From a checkpoint of a small segmentation model: encoder activation geglu.
Rows from block 1 of the decoder, named by matrix and row number. Rows with one number belong to one channel. Each number is 128 + 24 x the weight over its row's rms, rounded and kept within 0 to 255. All counts start at 0. Numbers have three digits each.
# convs0: first 3x3 conv (decoder.mid.1.convs.0.weight, 128x128x3x3), inputs 60-71, a 3x3 kernel for each
# convs1: second 3x3 conv (decoder.mid.1.convs.1.weight, 128x128x3x3, transposed), outputs 60-71, a 3x3 kernel for each
convs0.67:137190176136144116131109152187188118160141123127081123144188176133109096124119115129114144125132157095079137158130091196141126154129131119160170124117131113137108092147117122145145109155143165159121106197130137140108105131112129103110108077111134140147158122093110093053104069105094106130108111099133085084141137132133145132
convs1.67:135090104118125113098102118114123133068128126063128122169151115134157108098082091122100101168149112110102127140116093133110121073130142108105161130124126113119119116091149120114110123140152136164175109131096137107119154123151139110127118125121131146137108112131115116143115146149092110139118119125100125149113132115144155081
convs0.68:167113128121081087148112109121094121142129149136140124114116089114093074151133122115113124113100132135130127117113117132143116142147136139102094121085067102118098138129120111110114142133143082122111094150130106106106123117112120105120149108132117100097127090084123096155076131115128148108140130060109107093105126060142138112
convs1.68:153138110143158139119078130164147130155164131131163124141148107132115119131136125139120138106120133114150126099098116134141142110149163129153135169158147145134155129079184130125167154151101153101108105125124108121099150080136116099158093097145080110128134122131155147154175148163121113120133143157160158125198159162154121131
convs0.69:115136162110144095103122113175152181104123166107118150121136145139177121149126097119097109125108103140116082124148101156155111143132121101118113148171132133141136145177141120124125128129091105126112115154163125146149125133153121134107134116121123114087113114089152163118085101088095131115153170091139170084131148119106152161
convs1.69:140108128103116136110106126165181139122142152126119128113125153145141125124107137162157169162136083115157121199116151116126122126103109106105164120144153110133131133133116091120134112135171109090136136106069131144157120150164116130122125134152144145117149132128114097097095129115106160139110110126096107082167125110154143095
convs0.70:150145146123125130120161162118152161088099125113100143137155096120154105129128104144128154099110156167146137117143131123117113146157105084119110079117131153159132095101084073095115096114146143153145143197120110163156165134131150160138151138141148120168102106149182139150094082113093133099117152156106141108100128135085107108
convs1.70:125151128132096117088111148081162127126122094151170113148139138117116108152141152118096092092140122091087115124122102098167127175147103131093130141142114137141123087123115144107145129123131133094129117108088096091118118089149128116132133157111159111099139105132116064109089105097128174140129136133117127130179116139124145131
convs0.71:166167081124175102150104091135097135114098136127106138122090100151106122144137124093145159112143115117075105106116149077124171133127181115154106098067092117127106154120120141116143111113156144158126139141117144120120114120103086112090163117101145110121167157162131146126129150157127113110152116108136121110133127116140102114
convs1.71:168147114152164128159126056110155127134129120156162135117147099148097120156150146117152101115145148111090124104097160127121141101107135093179120101141117122118120123109138138124149162105128162153159129147111122157122156136137116132137133134158111110135102119100120105103141126131119152078057089089125096114112131120131147143
convs0.72:111121141122080123097109144189152069128122145148179155149133102133147163111126180126137144113134149168148140145135120198153110143108137157171127141145142139095106142115104159163104118114066171170117143161094151142095115099109114127136114116113124147146098077130135124129134149124111104167149131160117150152124176146160186104
convs1.72:121105128114091158127180117107146134142153159151120128112166117104142160127099129100132178119160151108161159124095074124150096111157101103109157107094114107120162143134109092112117106127075141115138108141073136150142163118108102117116159111123151134159133141128128143109126098148094121153129167183139159114144138150120140147
convs0.73:130135129136152127133144141131130111117114071100123126163147125188146117139113098097093115156137123148137131105150125083142123091141131097108097131145106131160085134165105154147129207151136116110136126120127140126125121142139091110096102115074100114138130093117130102140129153158132119117134098102198177108124177106115156116
convs1.73:137165125105117152117077134154128101129143104163153147163132093149145102138149111124087149113104099108161114191116099160136125158144142147130132082121117131123148100121094130105122134087110126131114107151132059142111162110166152169118118145138132175124158135136165176168149139096129116097079105122113105102128116124159147095
convs0.74:113107177104123090101164072109119119129096124112125143109137117084138117147117101134158155125113174116147106088111101124160106170146136115141122160161190158128110163136148145108113109145108086123130151162096093139119127140133143138127135133119142117142134105137127070139152125183094183097119147113194140104149113112153154122
convs1.74:182131096151134129143157127143134075134151126094129140130114132147103087121157145167106165130125150102119134118116154162075132152167152135146133143125121089102067112138120117120138092096127146131124171111165143170101142176159152119125170113070155087110113113184156096125112143175120143116117128118151121075098115143116144130
convs0.75:146130121175109119119139141115135116114142098093062100161103131117088145141131156134127133102132132092131124071117133097109110112120134129132113106136149104143139148104151134148105132138133148120125138092107143124123114148146127173136093130145129099115142120110071089107105109122146155169145135149147141133127085122117117159
convs1.75:136130137105128152108130097123134135165106109185084113153100123176141161165105125126091137111159121146143131170139159162121134153112172141125150161111152135136144114102145086110106093090138105123122090138110096134114128126148123125113124145090152152150129161141194157144123134126127114109137128139113142122098081131188150175
convs0.76:086114101100139099162147139123134102142099077119139111114113119128158125133132126121103127133093091116076113139103149146106121150127087120128123092157191087098114174145122154178135149107089158138137138117145156151144121093105119126083102109093158113118131070101125125109127123133148138078148137114104118155149165131131102112
convs1.76:150130106127135137133129143154154155157123136135121116117178152110108125124117128101153129099130143069107140141132144122109116107106153127111119124082148092108151137168154130129116118124119121107124161112115159093115113082157134130155159097114137154112124141121125097112120118124101113118132073124126160176064127160100105147
convs0.77:139112129120113095119108117125143096143140129115127149075087088110112126139134135124159081093119141128148133139166138112163147124148164133107109095135131160126131140159104118121134137130187122115120122112118078088124158174183129125102120115091148157140119100107094090077067110111137113120146197146067062095090079106091102134
convs1.77:120130144130133155149128133135119120161131111110119082123124114125102114142112145114117074129138141122073110142145167115123109148151113121133138148155089091119070138169183134107127156150160074134137124144149133122113139100106109110144122130172147183177132135168084074086134116118205167135101098125107106098138136118126137145
convs0.78:121135091123175166129141167104156118179183100128121128100122099146145106132129078120128084139146132106098095090125114108129116118118126118140095111158156107141156120110095097149119124156104092112166096111115121156094115128138093128123125108139121167154154152118129118098069129132089106140101142157123088102077133148141119070
convs1.78:090083174101088155137143165170139123122112119168119090109128093159142112145158155119180154129133146136140174121119122118126140112147173159135144098119109128142126099148154115127126182140114152114102151182143128147176130116090115167106148182109168145109123165117129142119155107130132168120092095127107092142132142128138100137
convs0.79:104113114152150162132109123142156122135095090119063106147148134084118075083147120125115126082121112120137126160139164079126142118127102127141129135203143126105116136087126126124141065149136123098121143067155151092118122110124120139131114113143095116148123114104090134093113133159088136153072144164150124131060132118133156117
convs1.79:142119115140084134144137136130101096131094115136155144072146124112131085115135146145130143121133143149100156133151174128101140119126102125135155159138116148162119105146116097107099145106125164130108147118131099123154143112159135117168112109161152146141136127113133146152040103173138130162087087113152142130147116111122123144
convs0.80:124116106137086137112101122110080104112089097138060099128127129098101115154152133123090099137121111132113090118137102148154139148134127124137126076131135102118119141115138098147095088132141116126150142167166126110129148154123116125105106102081088094140123129145135124127138146097131092112125132135139155148112146100124112060
convs1.80:058145187122124141113120151111097167104112140138099188107125118104143138130152132106124115122182187134141116127119136142132128114090115141168132142124138129062100116114121132139103135156142159145132086158154105128176134148183125113138115139149140102104096136125072107122117127097134156128111079088170118199158109169136127164
convs0.81:144151140120143124134124114112088166114121140107148119133148145124156114118112135135121135127100109140122135128128110154162121152105089121104113096136135128115106120131108133150111143129108067089135102096164129114130105137088124154142080130148119118112100104134127099161076090133074101099119121120109127130108155120131174190
convs1.81:150134101138122083177134125118134137118132121079150124144127110178079108098086115134142118104125147121144166100112136149154113114101124159167154158152076134123104161128145171133118137135118151136126116145139103151136163166165144109126126103102164128143149105167176129124071125121154116156108110145147170104133121143124152157
convs0.82:109137140132146125127105146129168150095103131103079112133094136115100133137111113140120113144189109117132090114109095142159109117090084138145100135166150096119159122103119143163124104104125140136114145140133109062142147131131145117110103127090111145122126127092157135105132118074126134100102050095129158144192180116138151114
convs1.82:149134121157094149111141132083147143122164154146128122140134172105160123153171162128127137140162118134083119143125127114116135146129150110112178138163164121127120140123154132114135132110136176097117144147152121113120090141102111114083124111118137145150170132142095080150142146104146153159126156132134170139129127139110091129
convs0.83:160172142111127091129157084148108176119116094133120106155151153128131141128100136150132132121138127075104081160110129148130139135129126095096080113127131114097089172204069123128123146142131147169138141144113138172103126119097105136139118110109115113147111126076123085103132119115146134142123129098162138147144116134181172132
convs1.83:139153146139119169117108130128116060125150081081149102108086121159109119144101099096101144081102164151137129140162136120149130124112144125093099128125102108139152106134156101177137143149151140156114134131109109123134145157116114140131128101089152102129146102155154134143129114162139115105120106139110127108161134106116130153
convs0.84:173166102161123157116088155115118145101105125101139119123160133144111146152130105112126108166110161135111159133138140140127094132103090119097116143136106113132093112095094146119119098086122134098133113128154144135125111152168128122152113126098151120133100113129096139126134106088126124165108089119143094097163121140134130076
convs1.84:124110113129131113104105157131157119147123158120101126131111107131120105091109121104149115160132118156115124093128096163130113144142122150144137130119104079140121158165153139104111143115182106091094133137109097121156123131132131160113113140148120089114135179123131140128158182119142172094142154114135110095127115127174105136
convs0.85:134103128084078101111117113109107128107094126123142142105091107125119142149122158107099181128113135112102130119096080128129136096140138105106101128114114123113133098137128102128127132155133105136129132133122109114112180160152126118112100110109120124132141111128134119165149137145152149145120115109124150131118124100110149133
convs1.85:170160134149144163172110124093131076084165109112188137101097090119104071140168142135123143172124132167161149144135101101157120057122134144113149133097138149136121158117093110095087154137147126123096127134091109165148113145134115115133128114130102111121085107108081107111141128109138133117096102104146124142153130156125133138
convs0.86:092099143113061099132127102101115115072127133088145171169153142183135144106144147121104120069100136107110164155160168103148165109097115149119128197160140152111100117108142103120128090099106115151126122136177156128109129171133127145105111148119145145165056089121104121118116138153094155155105114137111166152121143153134151120
convs1.86:133129142107120153147105179114087119116106149143122150169110113148098129131140114169172134161106115133127132144087126161121121131138124140146164106151099111155130119097121115122164139106131156155155113133150109152146184144184163113155152107152096142130084123151111132138138145162136106118099107174124090141131130139124132116
convs0.87:105122113069145135123179130137120115102125142106117135114134153138108158096115150084104141099157148149124138112156137137130120146126116164143121182145131145131145134119128172140107176151091104103088104096088132130120101095118093120094112174074111113105107132139114121139127103095086103160113145166084079104102091113100088073
convs1.87:132138070139154120140099114100129127111131117152154127162164165156096142146117154122117121086125133130108121127107112106109134159172129092131153129123133153124151111077103119093117138137133120125132159125145191137135136126117143148145126117148113153144095125150147111141122131095127127101090092129127155152158161165158139168
convs0.88:124118154128110092152122113121128132090148148099155110159121184144109157121116126159110119098106144112122104135157130134189150120097142096100109090148145129150115126090076120121110161132127139149106101121174129124166138128135115106080129141135152107135120107133153140113154153131126093126199129117140190097117133141098108132
convs1.88:114110156098096153161145129094066147140104168150150151127123130104119137106139146108136130150123129170117153109136142126110131117097070152173129153121135153114129143123128120126126144133152136138098113119140097111140132150161133137160095101154135113108122139108150122130103131126114128120099097075135143172160115157107079100
convs0.89:109112142140068127139133103134152088174142114158134131132122074136175108099108125122147168113130061116128107121146171095121189099096144126127131106140145129118139110121143136118116167128118129133108143160137149121146096132108090119122115125151175131153116119123144131157148112121085100164136153162108128153114125107147140126
convs1.89:119111156131131209115167162128089085149130125153107095129126153120121161148126153120140187129117146177156125131115127143121099125151127133145154103120146118136131159129124148138117169179131130144131098112186115042146162153121148111120162150120093140131127153113056107138146124093132183132131196129121190110090184149152116143
convs0.90:119085123123069150138105120130139121153123129094116140159145127106148144111116100158126110117142107114109118127128078140107118134137152119103123145142149135123124153125105140134157192150116128143113103146117108155139102131148123122092105166156124113130116093116088069090145121102164084151190121133096098109115138157148176131
convs1.90:147139095125101125128139152188148121116158138156125117123094165124141184099085130151143138102099141126081126118112116133137161136142141116092149081121151116102146129146091118121140121105125106119140077129116138128132066063127134135177154100127152165168143134140113128118167108080151117070125114106081096108139141146127129111
convs0.91:160151129132155124135143140092091103100124119087163139127177162111136124132153161106078107083112100124098117119119130091128152096074152144133134103177165124156166148138156150119152110136153148109127139124138104099098120089113137109094138151116111127073135110101114064097141120165080117158098135126089126155088100200117115136
convs1.91:104146118134104137129114106147149155109156139127132100127106126100110133139139110195174143159106118134127121133143124107145164127138158105158141069113113128133161106133125110164068147138080124097110111129157106123148118102131154161181127140176139151112105143106133124142130138125108131122165105136142111099095133071075166097
convs0.92:164121130147126140110141146139134135131094099122093072130145157133119156122148132131131144107113121122149109189132137125153134127176132137092091139156112099140090128100104131097140143160155109122140111133172097109134084115150115139160111143114137142126134149140114141094120118146125135113140121123162146149098117160159151114
convs1.92:099114087112147103095097124113158093139166105121157134158141122122099111159122163135117107076110082099092117139109104164117101133126076093135113121105136119135110139133129083112104165158132119139141120090169117090148148145100143143117155150115090114145093161146120093140144093086140168140122101095127140073081148114118068078
convs0.93:138121105127087103107088118097147141073085066128154113104105076100118104125128115125139140124122133115137132115134157118138170114115148127120132140162163136118118086108095107107085123101092157135126145121120146141145138147142172127095140143113177179188120058078113129154139138151130142143134108090142114086137121121131157124
convs1.93:158148111152122109106136104126138110159137144137128135121133163094107141106153125140130178135170156158124148102131153110126159162149156098082131146127137104143105153154142139149150141161122115108141140160143151119135110126092100141133122126108103131112114120151113131133163126146133136141104093125150127127085117159106130142
convs0.94:090066086130117115133114092174137163109064101127153153191190148093105105118136111185141144106104106119117119088107111107128109136143113169158129154145173097109127151143129138131130128119100085087108086101123127105146129119144141125118124162152073082114095077129096137134106156124080097111118110151125125126127095127088125108
convs1.94:118059109185153124148149127167101116160126115110156189090145101104146181117091108147144166144118114146120133154124165135150127130175165127116133129089073177149104158099148184146141119098092168113137110131153099116087140103137106110114105093152067125156115151169153125125165202150142113112135135127136163192117129148147134148
convs0.95:156111137094135126115112080135130105152139140106112075106099089147140111121112141104122157081125140162118157134128087124162160109115143101165104097156129071094086127097138083123090140130114105122109106164130121103125135138125174169135148154124114094121091087122117118154171149110152107094122112128112103074150168143160113135
convs1.95:120180126134141092104140116160157164110101116124133106127142116160114135125154157121159125130133112118114140074090081127106108065083122177131136148126127151117162137095103122143168125114109089120113109144155128172162172139135096140114102093150138142127168162105155117133122118144141165105154111116086121128079115126125110145
convs0.96:135164151116157110128156124126176167141119109108141144150170102136098143112101141121119135111103090104105113096147153135148130142131119111126155120146185120131119179142103147111094113094117104102142116125111117125111105077116126146123121136084149081122150091127138114133096150136107124093100105100125104083113115113121150125
convs1.96:094119136116135132134071096162140164119094143124093124110102158130099148158161105128100108127113108117165149105075122098132127114124126105123122160148124153137100136156109144130150111117172097113125136135121118143150112129112141147136116148126094122144119128125111115137153131141141117109152136121181123103140128146085144098
convs0.97:121115145106127147136098124136155178160173154084113141125104162160159154169133122157099086130101109119127085145138144184153135144114111106132139145131111121144129103126123097098109103122114119133128116098095138132125096153115091169155103125118110105136158137124111100145083111138103129146096116135121095115114112147114118126
convs1.97:146150172121106136086141101137143189153130126171119136079107089136154135115104113138119143155152160146140130079132173078103095123159108125144119133135099131123103141122152139148143105140119134153124066127148123108142089141153095145135107137124124158110146100136120093115114098143141112169159125145156110159166090143157116131
convs0.98:164140097134123087082087107150126096140157161136104098159173148162142131092114149109093140141120141097099117123110117115097098117127129093111144113135145101120103115127163131111106123135107112137126091122136090094105137131137132135120129128101119123142124140121104118128131113121110130102119155117149113123124095105103136129
convs1.98:175128147121107146121150120143138151128103139181195185107122111147142143112136128123122129114125115124145139110111123179135136126145135105163161134086148107107141170113149137104156104109145139157151159126125098150111124097096095126123107123131125169147110165128142174163142117127131120161102123162154087179144154113132130099
convs0.99:141125135124120183116158149167138117138099083117135128116126095157097084167135103137128154094073177096117169140140123174149102134108087123112139150141138112135122100112134122145144155153156090142138080096143125129096140122126118174128078143134113096164055063156098106153092105127102140116113116117129161101116112071113136111
convs1.99:101139107142093119187144116117189173163106101123118113098118136092129132117075096173113106110115127147120127088120122126108101135134145177115154118069132107100094145165117102094123138098141158118109169167136083151140150113086121145118114129122149151167121158124126136138117146112123120113128127129112134133133111117100135150
convs0.100:104122195106128175126124145131128118160126128106113106119086132115122117121129079121100125114125113102081112141100095123122139141119109140120098082129121144157158152151114181155106116103104136124125139129134145165098146132127101133124106123091117123113137117138124126134089132141119084084143106089096131087105146084113084120
convs1.100:182141106116130140089139130132150113119121100115151172149114122130100134131110125072136135096072124134142126141178158123139120134102115125119144148110101141143116138171142143126100108134128147123117163144104117093084167147120151111140104116131164128083130106134111142169071120127124199127131150125083134134157100119145119124
convs0.101:098107108135110138102106157081126169104142186136142140057134159068116109116107092141132151126132134139112106112117123116126154141142136096106093116176121123133128125125119148160161175186148123150146154096156140112110118139113131128146099108117131107111135114153121090119106112098109107082134123124151133116168117128099111131
convs1.101:094105126112157141090138107093105113116133159122118174130115131120133156123114156088116112139135150152102093108089149128102124095084166126147130117138118123150130107137183125133175112124161145148118129134125150122110123119096106125130145136146142113083170116097190151153117120134131146144147122076114122127126108139159110097
convs0.102:133108143121093108131111118114147132147149160130105134094096100132133085150128102095139141088113104147159140108093113115106109108111099103103128137102111116116136166159135181142107157138101155098120100103141090142129180141114135113099113150137091108111099091112076091110121107128125112112150135184150136118131128123140156110
convs1.102:174120112111134077136109108152115120104067129118133153157132116150110119138160160142157128089130118101164140144162145148172190136146169161135151145146149159135169132107110138084101129110103125118133129117157146138109087103138113097104143119129121139171107145137139161127145131102143118111155106123074113133139140100149140076
convs0.103:130128163102115154110087093151146134112099113133101121098122123150128082151127104102130110129156113121103118116083067179124115181207190126168143100112128134102111081107102121113107151124103131101129128081120099060114139157119125119117137129163135113109143103101120115114142136081128113127126117121130154119119153121097092089
convs1.103:092125052125174088121163137084127096114157135110115139145130121139123115110109117104103097111097118106135062090143095123158099178153127155105095150112097160129108140121122112103142107142106136127136149147111154134139155165148160159137146157142110114107140128132138140097117131152127108115124105061131129140173166128166128135
convs0.104:117118142118133129099101181134169137128141127124152110111120108139139113140141097136115102124126135137124137137140121116108130112118154142212115105130076122145136142156118132161118118157122084116112126112129129125130120100104118126141120111109093112142133138174085093119159118135096115143089139114136131086083114101073125085
convs1.104:130131124140139138115145154133166105126131124107104127102130106155130098159196121105148126094161146059126119104130154109104123098081066090104137132116145108122176115116134120105119132109112081137101119137117131183181103112132137130128133163124105110132088143158113103130135099125142096119135118086162144138144162147087143144
convs0.105:137121110120123123140125100136179195132131158090059092116129122184155097164181111103165110090116090128120131132139108122136112063092127104121120092130122128119107083111137121153132097158113107116095137132086093119090126113139115127148130129113131125209129109117138085094157136144160118112140109098106134130117145155124133135
convs1.105:113088084168141159116145118148132146108140116129101102079136105148109106125126146078120092080117139117176135086098084130132130153171095101136119157098133129155123140151157123136154141121113174125104160162151133125144126124097134142132158137112151150149123141126065119119148125106115141145124144181122106113097074041122096101
convs0.106:137112130141125070129125103159147158121102081121126154107133157138115150191115096084123124123131130137140129122160153135123107130124118132141127132119153138117102114143150139183109146134120137127124102131091118122158124122116151175143127151132145105140113118115124096126129093101135124150125118114135097120119116106106083124
convs1.106:124136117173136078100130124118147150135128148137142120165133142161138097101141107134100138103133119107099113128101123120138134154150110130125087136129107102118148131115139155148127188148112111125157098098109150114128148165110122118113162133100145152182110121115114109112167135109117115124152159136153159183161163128146098093
convs0.107:089169142100133127094099095134113110139106109137116143140105104131110087139133141137110144160090091104142142123106117128122145109159159113121115120158096116121082146169105148137132093147105101116114120151138119177101115105121155136124157122094128095088134115124128152122110157087106136111114131110109084125084129142059114072
convs1.107:129152132140147158137114110110168147103112109161145143111109133137146132117139142118120126153125113160159121097115156081158090140126175178137112108109151124132148110155131101118134158147136151161114132152140090137125141129118128146132117157160133089131125106117116091142110156168128120132157129112081133104116105139140138155
convs0.108:117105144086103157116101106155152140120131136104136151139128086122127132119136136102102149127124128106086085116130119107144113119124100118151140115143127135131108114088126112141158101109110120132105107122107062082131156118161129125165119130119095109148110085118136138113110107117125154106119101071113095067131136129107143153
convs1.108:136136121143135141132146126162172126105100125108075075104072110124103169096104146129159152143126137097146140160142120150150118172132115136138144121120123135078116112068107142118136139141133123153137141169166089104085103089144135105162123101159105164148123137156173143176100097136146091133127135150148114124130141125133178115
convs0.109:117163112118134109119129119136140152142142117110147136109096126130117121160144153111144109140100089145095119087134139102163164146157167091121090105088110116076095079114126089138142144143137155128121164122070133145120121127136168110132116108093117141151108107121112079111112136113085155105102110170102134085122150117108154176
convs1.109:139123121130131138116131112119160122143128127135125111116118122116117104114164127129130131098157098124162153099107136139131117102103132129146205121095122102086127097100100080101140108128188127151147150154105095127103105094123098174148099149061174174158113150146085129154088110165097107114101119126079114111098113132135164175
convs0.110:119080140156091110151129165130191118096132136139146157123141181133104091122115091117109141084107151128116181107114158132171156139153129123110128109125097112158086154174114129108143119102150146119146104093123101126135131135134143119124130107105121133170123149128103108158061119141107101127120143109124111148121130149180167141
convs1.110:080122089130130088153157142166132136149146143093109142138129142083097129147134115099099124096099086118121135088110086115090114118119134122155127122129091092141111098117113119138076112099110128167150119145205058120138133165095096133095122119114101153157110165141109130145096112123142103143120122176124096138086129150136139162
convs0.111:142157161144145152134147125104099104080088071142160126187172122138134106127113106154103123142124124096097101094117117068106095133162119124125122137163129162156149119127152119116122191150132121088113121117093121118124125152166129141158095113158195166113122096089111113123152140132086084116130133138146140154117122133129101134
convs1.111:158118116126095110115103117116139111128167127110121133185077088155120103154101086112120093092125086145160112147137159123168135167148160102101118137133124156133113118128075120141110124134149095131135114133115142151101096112098119119134118097113113124151115115101102107092122091091140135109145159122157169121127128135136104096
convs0.112:110101126100070112116098112165145112153103093163142121115110124158134124141140151133126130111120119100108138200191125134162086096102078156158118100126104104126103111133164110149116118115105140112168132115162134123110105125132102123088123125118120110159127097097075112098104122118138121128095111131116113135134132152123123164
convs1.112:130115141115150166122101166146124107105135128110129137106125133154168186123096110150120120190162101111132166140156135139145124099082111151122109154114122144121139141142112128135155133122144128120105130120121119072115093117152115117117136147128148181102131168115093149147162100107098132147139122168129142117105113154090138137
convs0.113:087102119145129148070141109165157120160146115155129091162103117152123108142134109137138121123094130138132124112142133118126150105126139130121112169176108109151156132122126131103127142115112153134125111180154143155127101125139145148141096145118112140145101123142111116081116128152113139136098189144118130117099130146095135174
convs1.113:143135099155152145137114129162103118146139146071130137107126148150152146155134138112119123141131156113126148146121141088108063133127122147178110126163108096127168111122143134109119113108166143141143103117103109143119130126155128113147167158119098145164104151161076109091119067147071104180079073131119110171114153159139164147
convs0.114:143123109129130078128122134165141121123111081113141120098080135120140175144136127100138125139119143145157152129120125111121105085149127125107118133106091109136099098096116125118115095125127125130158154100159086089141111100117120112121123135139108116134138150106162106137114152116087177155107086136089130165107128149105114150
convs1.114:133134098081074085125145116128169148114162147106158121095104154110121106106112164082125110098085132121132120131145149094116146160151153145099134141101157163129164119140153137160170143130112088118119089139123117166159112118140126122106158143163137119112153116079160130142140119165104102113102132132095056122141103123101173112
convs0.115:092086119123104113113122135120116095116130123119104131165140127163155140121101110127145133121133121099170124105134118129162129105136123139139132141110104102111127124122121137155147143131125164142162153120126163118137115168155121157145136165128138143118149123112117105109098099104130114151133119136115141137127128176112112166
convs1.115:133166171142143188146160164167109143118146120117137137167125142137145140170113124155119102152096121135125100137141134091103086157165172134156141100115126159146130122072102136134121108135104158103092169162136090149140146124129118159138114153132123157113132138089131130135106127085137139108183151147124089141123119128131136141
convs0.116:157157152141100136101106104117113107129130097146159144109136112126121114094140153109097105101110112113114131130143144097183172126159148154120139121136133150142113091117087087152114145127116153130102076185104088122131166148132151113093168144144119105131099135121104136100145147112135108182123076109126166112132123087110092116
convs1.116:111113088125146114158093114136129091132147116165162135159116119164159128157115144173146150158154151155100141120140174101109115174136122145129131106157085113125151124097108129134110116121144076153168137087160148151158096117125129137088155128107146141147137126125111104094125185140112147144120080120130162104133110137148113040
convs0.117:131136144120132143121124101120141099138160170125115151105079119093107133092101116143120126145130126115134137108133179104115143078114059167114145161125128107079101105113120136148144105146113085122157078093137143116125130137141084103093104106091107080071106099128105103139100122109127156124104139117120101107119176165118140146
convs1.117:122117110119106120101092116118095125068128127152122117126130122130148120123136163143104116131114139154155113123082142109078114112095078139144148106123126154124118126139137132150159135154146140115150127075149149136151146160140167132137133090105113118142124165115133142128141134129120142128092106126099099073110125130102117120
convs0.118:128121134156105106178130116096097166112129149135157153137139134129150133168132115118147107127130145115146135114146080104119082093130113122135107102124139124174151114162102157162113148151118154107115139077111133137134104105131135118113116124122137114108122104107176119110121156172145094145117108145146146091153156110136168169
convs1.118:130135096140135080097128108105138117127118128096140129135113089131127079136125144130137116094137071109130101158107105083122119092169102123130080130145117128148132112105110137093130133107149163098112137120091182182156162139136137115127148140111142138134158107107131109138137133142157102101104093112111102091141102116145118105
convs0.119:146125120086089082077105121135096079082085071100119074167121155099109131084125110121133110104113169097079108143116122120154137119133163140123133101109150099130122096153132093126129094121139148142103176148084124146127143145145125092115114101146138167131132140117129150137120105064130126123127115131163169146139105086099107087
convs1.119:151125153107116131142178143132153123130166119112177148141096130133110110102161137100117108146149112143134139104139117125131136134128128141139116128111118150153152152163147153131134170130132122099133142105093175145120132130165115162167123161168141114122164115123132117060071058102142120137187148124125098094177092100124111123
convs0.120:128123144097116140124134142134126142140124107149137116136124104127105104125096145120101133109136110135102112141139106116123089107113098132114117153119118114130117090115112084127099148155105134142153124120091143131121133156165138103131137110116121109155098080139103112128102129142100141154120093168088125151146151148183160156
convs1.120:146166150144111106160136143174167169135150165127133147156165173131116139094115129131165136144141146166134120150125157150122128216146142148133108149132151166148190092074158127112170120129125128137130115083108167125096151140123127087126105107170215162177136135172095083147102111135112128085118132099100091127197152143145119174
convs0.121:141141144132147145128138107113100111087086110106121107133127098158112112130111111139146140164136127151140127140161088167158107151094101116130145144145119116150135102110101133110104080109139145156110094107146133137142120147165107137117101132120147146162135131142150204182126133142113147119089157140136141105096108121062088079
convs1.121:109114145120113122094102125111103100138118104118155161131153133123176133093126111142144111114092107114083100094089101134125134162145142125157122098132111088118093107093140113121136172162138125155149127117150086058097132141110145147144121141119115112085121116123084106111093108092116140111093121109140129168152164133100128149
convs0.122:118148139124128092104142104143113102141112116133178173157179185147124146155125131084126134137146135130149119144145152116130141116142159096111122089081128099184161133126155155114152141136107122170141099120165115127144138124130154127137156145132129151129095126110134123146107150121129108169114089121133126118109099138119129098
convs1.122:133112117128143137135134189138106128106104159126104154123108106109113118137136096143119098105097144137130176092127144125166162104131123068143135080142130118114160149123145124102119092130107123151112076134114112130113088128120059124096140127124155130137121116108143111150155134118140138124161103183128109180123119161159104094
convs0.123:128122115125131089107100119086140120128149144134135077105100111117089125134095103120095140140108137162144180125112135110096105130152129114141169113171136138172141177115098139126098109137106123139145104102150089138078143139135140152143122183166109124124060097125077123113084124145108089105113101121150157145153140102132161174
convs1.123:144126095162109097150160132118134094146094126083130155161157124158131128113135138109131128096119106132160157073087172111139127170167138153164162122143102121134114104137118127110157139117106162170149149149123144112126119125107128121106143151155119093129124147162114095108157127150138147149111073186122181122125166108140120091
convs0.124:095112131104065093139095097110138134124120118131106127069096131106127149149134184125109109108106133092104105190153110144105144101124129151130094098142119120120140137133103129151129137078135157154135139130138154134127131139103131128093129115104106129134139118103123109077106090140128130117135115096076155151104134153114127150
convs1.124:136142146132144167141160158096127108168128124149142119096101152150121156141133161112078110148132135162124130110117166089110177103120149136153153079147094161107084164150158121119159134128106104129125098138134109124142082147136093121157124131151144103125149102133171087142138112103104093137117107160109112121109108149136140153
convs0.125:145102108147123153148122106127155175135083106123158100142131146151136127127158147114060105132104136105120126102135096127139082124118110116136133132150117131142106137133097176164114123132091127108082111163099107147067092098102122112133131087091140126132132140158104117155122099088126106110167159154088108094100106115121164149
convs1.125:114099105147131144147135126117156169138144119144140113097100137111134161127124126160142167111109160188130149120133106161129104141144091091106110105114142101093103157152129136133112157115106128111097117121133127112141138141092138118151167115135114108083070103142085122167179123121114100140112152191089093157076191134130170168
convs0.126:173160147128147107153143120100133121092143146121145114091119136097118128112127152113107139148156106115124142111175107130142143153161151120140136109159116129132096129117093141126100149137155136086111131099099132092117092115122101118132167132136110103134098145148076123127108142118173129128125087148118123062179102109151115118
convs1.126:132144151134122106162084130159154122093140150099144162148111120151170165137183134158119123144126119180109153099133088153127169131136158161135140151117127178152064125090119139122128090131139142108117135131123115100088149116117156098117174141150140121143124106137120141152096132114104145135104114084130120086137107130132158138
convs0.127:110110145121073107174167168102139112124147126113088116108129108123142116090094099134103157134144127150120134103153191139163159171110157120130095128154126141140127154126150178168143193178124162148139163120153117124141154173148168167133131092114102120138127131113119110107133175160108129096151095146137133131135124156172157168
convs1.127:152144116142128124133128180107144127118134121126146168136122137142097127123134130116093109121128125137103075095108092054087079066164089117129094114124122129148118122108108126098080190122080115101109128102119090121169118128124112124104083080060112109135142132127125126126121092109135152112085144123129136132088117138106089049